Weights of a small image captioner.
Training: soap at rate 0.0028, 7200 steps, batches of 64.
Rows from block 3 of the image encoder of a small image captioner, named by matrix and row number. Rows with one number belong to one neuron. Each number is 50 + 15 x the weight over its row's rms, rounded and kept within 0 to 99. All counts start at 0.
After each neuron's rows are labels from the 100 images, of 14976, where the neuron reaches its highest value: "responds to" is what is common among them; "colour at peak" is the nearest of a few named colours to the mean colour under the peak. Only what is clearly more common there than usual is listed. The data: pictures of board games with random positions, seen at a slant. In brackets: how many of the 100.
# fc1: MLP up (encoder.blocks.3.mlp.fc1.weight, 768x192), inputs 64-127
# fc2: MLP down (encoder.blocks.3.mlp.fc2.weight, 192x768, transposed), outputs 64-127

fc1.622:39 53 84 48 67 24 23 54 56 32 53 43 53 48 46 45 44 42 66 42 50 40 56 46 48 30 58 56 49 32 29 43 65 48 63 48 49 48 48 78 57 48 46 52 42 09 32 66 41 35 62 40 42 85 46 58 38 53 60 59 38 54 44 17
fc2.622:55 47 50 73 48 62 45 41 71 57 28 66 52 50 42 58 60 69 33 54 57 62 49 51 51 23 48 49 82 71 26 34 67 40 27 61 51 80 70 49 41 33 46 45 18 32 39 42 66 53 51 80 46 35 50 69 52 51 54 65 80 71 54 46
responds to: draughts (78); first side has more (74); nearly full (72)
colour at peak: grey (78)

fc1.475:74 63 39 59 53 56 29 44 42 40 42 39 50 41 38 67 43 19 47 72 43 59 38 58 46 37 41 60 68 47 46 59 62 49 61 56 37 56 43 68 61 51 77 21 63 60 59 50 74 72 43 39 62 58 67 35 54 55 52 36 68 63 65 48
fc2.475:52 33 55 34 56 24 32 73 59 44 66 56 38 78 76 43 58 37 42 67 55 45 74 45 45 52 75 64 55 56 30 58 34 53 70 41 44 57 79 39 34 57 46 46 56 67 57 31 44 54 46 65 41 48 54 55 39 43 39 83 50 46 55 48
responds to: draughts (96); nearly full (65)
colour at peak: grey (83)

fc1.664:81 75 33 46 49 68 36 32 48 41 47 49 58 60 68 48 53 38 50 76 54 62 79 65 55 57 34 55 64 60 55 42 54 50 66 50 61 67 54 79 58 52 40 48 47 60 55 57 75 68 59 43 53 48 20 25 59 43 60 49 44 57 56 53
fc2.664:46 53 33 48 80 41 54 49 59 26 46 63 38 56 43 56 41 52 38 29 30 57 63 66 42 44 68 56 40 58 66 57 60 45 72 37 23 51 41 25 24 59 50 55 86 62 64 43 31 51 32 47 36 79 61 58 38 26 42 72 23 55 54 46
responds to: draughts (94); nearly full (94)
colour at peak: grey (80)

fc1.298:25 44 42 50 61 73 64 62 43 68 56 33 55 52 32 63 38 55 64 53 52 51 58 52 72 42 36 24 37 40 41 26 48 33 58 38 37 43 37 39 36 44 56 69 61 52 61 51 72 39 57 37 44 43 20 31 17 53 52 41 40 36 58 31
fc2.298:41 47 89 38 45 40 47 44 39 61 47 72 82 62 72 50 51 32 52 49 72 27 57 59 42 51 75 64 36 22 45 62 61 80 86 68 64 49 43 26 58 39 33 39 43 57 44 26 29 47 55 40 67 73 50 81 77 70 45 58 64 57 44 41
responds to: first side has more (99)
colour at peak: grey (76)

fc1.4:61 56 40 40 34 60 41 62 30 61 45 62 53 25 64 27 35 34 47 32 44 43 32 61 70 46 39 38 65 31 29 53 23 43 69 25 58 45 43 51 40 37 27 56 40 44 36 53 67 43 58 52 37 46 50 39 55 49 54 44 47 54 60 11
fc2.4:34 48 50 64 48 42 65 50 65 68 41 39 29 27 53 75 49 59 48 54 65 53 45 23 45 17 43 44 47 40 45 75 90 56 32 35 42 81 51 39 51 33 69 22 56 61 65 46 57 46 38 36 60 81 32 46 29 38 51 46 64 61 46 56
responds to: first side has more (100); nearly full (67)
colour at peak: grey (78)

fc1.240:45 71 45 55 67 64 58 46 64 48 59 71 52 58 50 38 51 54 50 58 46 47 48 54 56 55 58 55 76 74 44 60 23 40 57 24 54 36 46 49 15 40 56 66 28 61 55 58 42 47 42 83 49 50 31 40 32 50 74 53 44 74 51 39
fc2.240:49 45 48 64 48 23 40 66 58 56 52 60 50 41 44 69 50 41 34 67 39 39 46 47 80 94 48 38 43 62 62 51 28 62 40 51 31 33 48 47 34 69 24 53 65 50 34 35 56 49 50 53 40 59 56 39 67 34 56 47 50 05 55 59
responds to: first side has more (99); nearly full (98)
colour at peak: grey (72)

fc1.723:42 63 62 41 40 60 72 45 31 46 35 36 54 61 87 74 69 60 55 45 50 44 44 37 23 71 44 25 31 84 48 48 67 41 65 49 73 44 51 45 43 24 25 42 48 48 56 39 44 36 43 72 57 49 32 54 51 41 63 62 46 59 61 48
fc2.723:48 52 41 49 35 08 52 41 46 89 50 66 35 51 55 30 60 47 63 73 50 47 53 42 68 62 48 55 42 53 60 68 62 57 55 41 45 39 42 26 23 76 45 45 63 70 52 57 48 35 53 22 64 38 20 50 44 38 45 53 41 28 63 32
responds to: first side has more (75); digit grid (72)
colour at peak: pink (60)

fc1.442:69 35 62 31 60 42 41 51 26 50 72 45 89 49 46 19 75 36 58 29 35 51 39 70 47 68 80 45 42 09 45 68 20 53 64 56 35 85 51 54 46 49 54 49 64 56 57 28 77 41 27 29 46 62 46 40 62 68 38 49 48 38 28 66
fc2.442:39 59 52 62 32 11 45 47 77 44 60 65 22 51 54 49 31 66 05 42 39 41 29 12 54 50 19 45 54 70 42 74 36 52 44 40 74 73 59 53 29 52 53 53 53 48 54 25 24 15 38 58 53 38 49 52 19 48 55 47 49 54 50 17
responds to: nearly full (93)
colour at peak: brown (54); black (25)

fc1.521:73 31 54 49 51 32 71 54 67 74 38 56 25 60 35 51 35 52 65 27 59 53 58 34 64 45 40 40 43 00 45 47 60 52 54 40 46 63 30 66 39 55 23 50 59 58 47 29 35 28 65 41 76 35 49 64 48 67 37 67 52 36 53 48
fc2.521:53 38 80 43 74 39 55 36 25 49 57 49 67 66 42 69 51 35 57 53 80 45 42 56 69 36 69 84 39 59 37 57 33 53 75 62 39 22 36 37 11 59 56 47 46 34 38 76 53 53 45 42 38 89 78 71 38 56 33 60 76 52 37 54
responds to: nearly empty (97); noughts and crosses (49); discs in an upright rack (37)
colour at peak: blue (32)

fc1.465:42 58 32 32 41 61 44 67 44 54 63 48 29 60 34 45 50 36 73 41 44 25 53 60 47 71 31 41 62 54 59 65 18 43 80 63 70 33 57 23 49 38 27 52 45 49 52 53 64 48 69 57 39 37 33 39 66 69 48 41 34 64 85 47
fc2.465:44 37 52 52 59 41 38 38 52 62 51 63 55 53 52 49 42 54 44 68 23 38 46 41 70 78 43 44 56 78 47 50 59 57 78 56 63 47 34 40 51 47 69 36 60 72 55 56 36 41 40 34 48 70 73 50 67 59 56 55 34 68 70 71
responds to: second side has more (100); noughts and crosses (54)
colour at peak: brown (37)

fc1.286:53 45 42 33 78 53 52 43 59 47 52 54 54 76 60 41 68 17 33 82 69 28 60 67 43 50 28 51 32 50 57 49 61 42 45 52 74 21 30 42 63 89 25 52 84 52 41 40 44 34 43 51 16 59 45 68 69 68 53 73 48 50 45 61
fc2.286:20 38 75 71 34 58 55 52 60 54 35 52 40 44 56 58 29 48 41 17 29 39 37 63 49 30 68 55 26 53 45 30 53 39 37 46 41 78 54 29 54 53 41 38 27 67 45 30 58 39 29 34 60 57 75 54 49 34 60 55 43 47 49 29
responds to: noughts and crosses (68)
colour at peak: white (41)

fc1.313:52 09 60 51 69 44 29 44 64 47 44 37 47 45 38 37 60 44 60 61 33 56 43 56 42 55 74 62 38 34 57 61 70 34 49 51 36 24 38 57 37 67 48 46 38 38 12 43 59 45 77 37 75 44 55 63 37 36 34 57 31 66 64 25
fc2.313:39 44 62 68 60 33 32 36 48 49 66 76 44 36 27 64 57 31 49 29 61 50 60 29 34 58 63 37 72 48 25 45 67 55 19 50 51 64 97 68 63 28 63 41 38 29 54 23 50 70 43 59 34 58 61 54 43 65 40 56 69 62 50 48
responds to: draughts (100); first side has more (78)
colour at peak: grey (86)

fc1.452:55 59 34 62 65 26 44 60 53 51 72 40 39 58 35 42 63 51 66 66 56 60 37 32 52 37 47 49 60 57 61 59 61 34 53 57 60 17 64 46 56 33 18 51 35 36 44 50 37 57 33 39 42 12 28 57 35 45 50 83 60 35 70 54
fc2.452:25 11 33 59 48 44 63 35 52 38 27 54 43 52 28 44 26 37 67 68 38 47 39 41 32 31 38 30 58 63 41 41 40 62 37 65 37 48 06 55 49 41 11 50 34 42 28 36 44 24 53 59 42 46 51 76 34 36 39 54 18 14 56 36
responds to: draughts (100); nearly empty (72)
colour at peak: grey (78)

fc1.217:59 62 26 57 39 51 56 32 56 43 37 69 64 45 65 63 52 64 41 63 56 52 61 64 57 49 41 64 57 24 66 39 34 22 70 41 57 46 58 58 55 75 35 31 68 47 48 72 44 52 57 46 61 21 42 35 32 57 76 82 38 60 52 34
fc2.217:43 67 66 39 75 37 41 59 50 41 56 42 62 58 28 86 40 56 44 55 65 56 66 27 45 06 61 68 65 42 53 69 86 59 37 51 59 52 53 35 46 88 72 43 70 62 52 51 59 81 37 33 33 92 57 67 72 53 26 56 33 68 50 45
responds to: second side has more (98); nearly full (94); discs in an upright rack (62)
colour at peak: grey (85)

fc1.171:92 52 64 48 63 38 34 70 53 60 39 47 88 57 36 57 66 78 47 50 42 34 54 43 84 38 43 42 51 33 62 69 70 44 54 57 57 60 51 44 50 58 60 43 63 81 50 44 99 46 65 44 46 40 19 29 36 71 37 47 36 65 29 42
fc2.171:48 43 30 59 26 67 53 54 35 31 36 55 35 60 65 58 32 39 47 46 33 54 42 51 49 28 63 40 54 26 47 40 77 30 58 37 35 76 41 50 49 30 41 31 52 50 57 28 38 37 11 46 86 49 53 52 27 16 42 54 46 58 63 50
responds to: first side has more (87); nearly full (78); noughts and crosses (69)
colour at peak: grey (76)

fc1.123:41 49 50 17 38 58 35 32 48 37 37 79 42 38 39 52 51 31 66 63 57 56 31 51 66 38 73 51 40 32 60 70 41 77 34 46 72 26 54 57 59 41 52 46 73 71 85 68 45 40 44 42 52 53 61 64 55 24 60 61 69 40 43 48
fc2.123:47 18 50 30 75 30 33 62 35 74 55 35 57 50 41 46 41 44 55 51 43 34 59 01 49 35 26 47 56 55 53 42 27 38 31 43 44 25 39 50 51 68 31 63 36 64 43 29 41 52 53 19 31 51 43 44 49 64 41 71 61 51 15 19
responds to: nearly full (80); discs on a green board (67)
colour at peak: green (66)

fc1.766:83 74 53 56 41 42 55 60 55 48 49 65 72 51 39 45 69 38 45 66 59 24 36 51 51 33 39 57 58 66 64 46 38 22 41 63 36 60 64 58 42 60 55 47 39 51 48 52 66 18 37 56 18 60 52 36 39 45 42 60 45 60 45 51
fc2.766:34 36 49 55 29 56 46 31 48 52 45 49 43 61 41 58 45 79 40 57 32 38 54 24 43 42 71 58 69 63 83 50 62 40 30 36 53 74 76 57 47 76 34 32 32 40 65 61 29 34 34 82 76 60 81 44 55 34 65 71 43 59 48 47
responds to: second side has more (95); nearly full (92); noughts and crosses (80)
colour at peak: grey (84)

fc1.176:60 39 55 36 67 50 56 34 55 56 65 42 51 49 74 43 63 76 49 30 52 28 37 67 64 54 22 49 59 37 32 51 92 56 60 24 57 31 47 53 33 47 50 66 52 62 25 35 17 71 82 34 40 59 46 44 73 30 75 46 49 55 34 52
fc2.176:40 39 58 44 21 59 66 99 49 52 46 54 44 26 46 48 62 40 60 49 45 55 54 58 51 65 28 51 55 69 60 40 42 34 35 63 16 19 57 20 63 62 42 79 37 36 38 47 74 38 41 78 40 47 61 44 27 39 42 35 37 51 20 52
responds to: nearly empty (93); second side has more (79); digit grid (67)
colour at peak: pink (42)

fc1.208:50 51 52 24 51 48 23 67 27 43 50 68 52 46 32 33 17 54 53 50 31 33 61 45 60 57 58 25 32 51 32 68 34 60 25 67 64 23 23 53 59 57 52 26 73 29 61 46 32 69 67 39 66 43 66 46 43 30 40 29 35 48 49 67
fc2.208:55 46 34 71 51 56 61 62 51 29 34 49 34 26 46 54 58 50 36 45 29 46 59 59 39 56 61 38 45 38 31 23 45 61 56 47 20 38 54 56 48 33 66 44 43 58 44 50 67 49 46 26 46 55 58 49 46 71 64 84 49 48 42 55
responds to: noughts and crosses (100)
colour at peak: pink (55)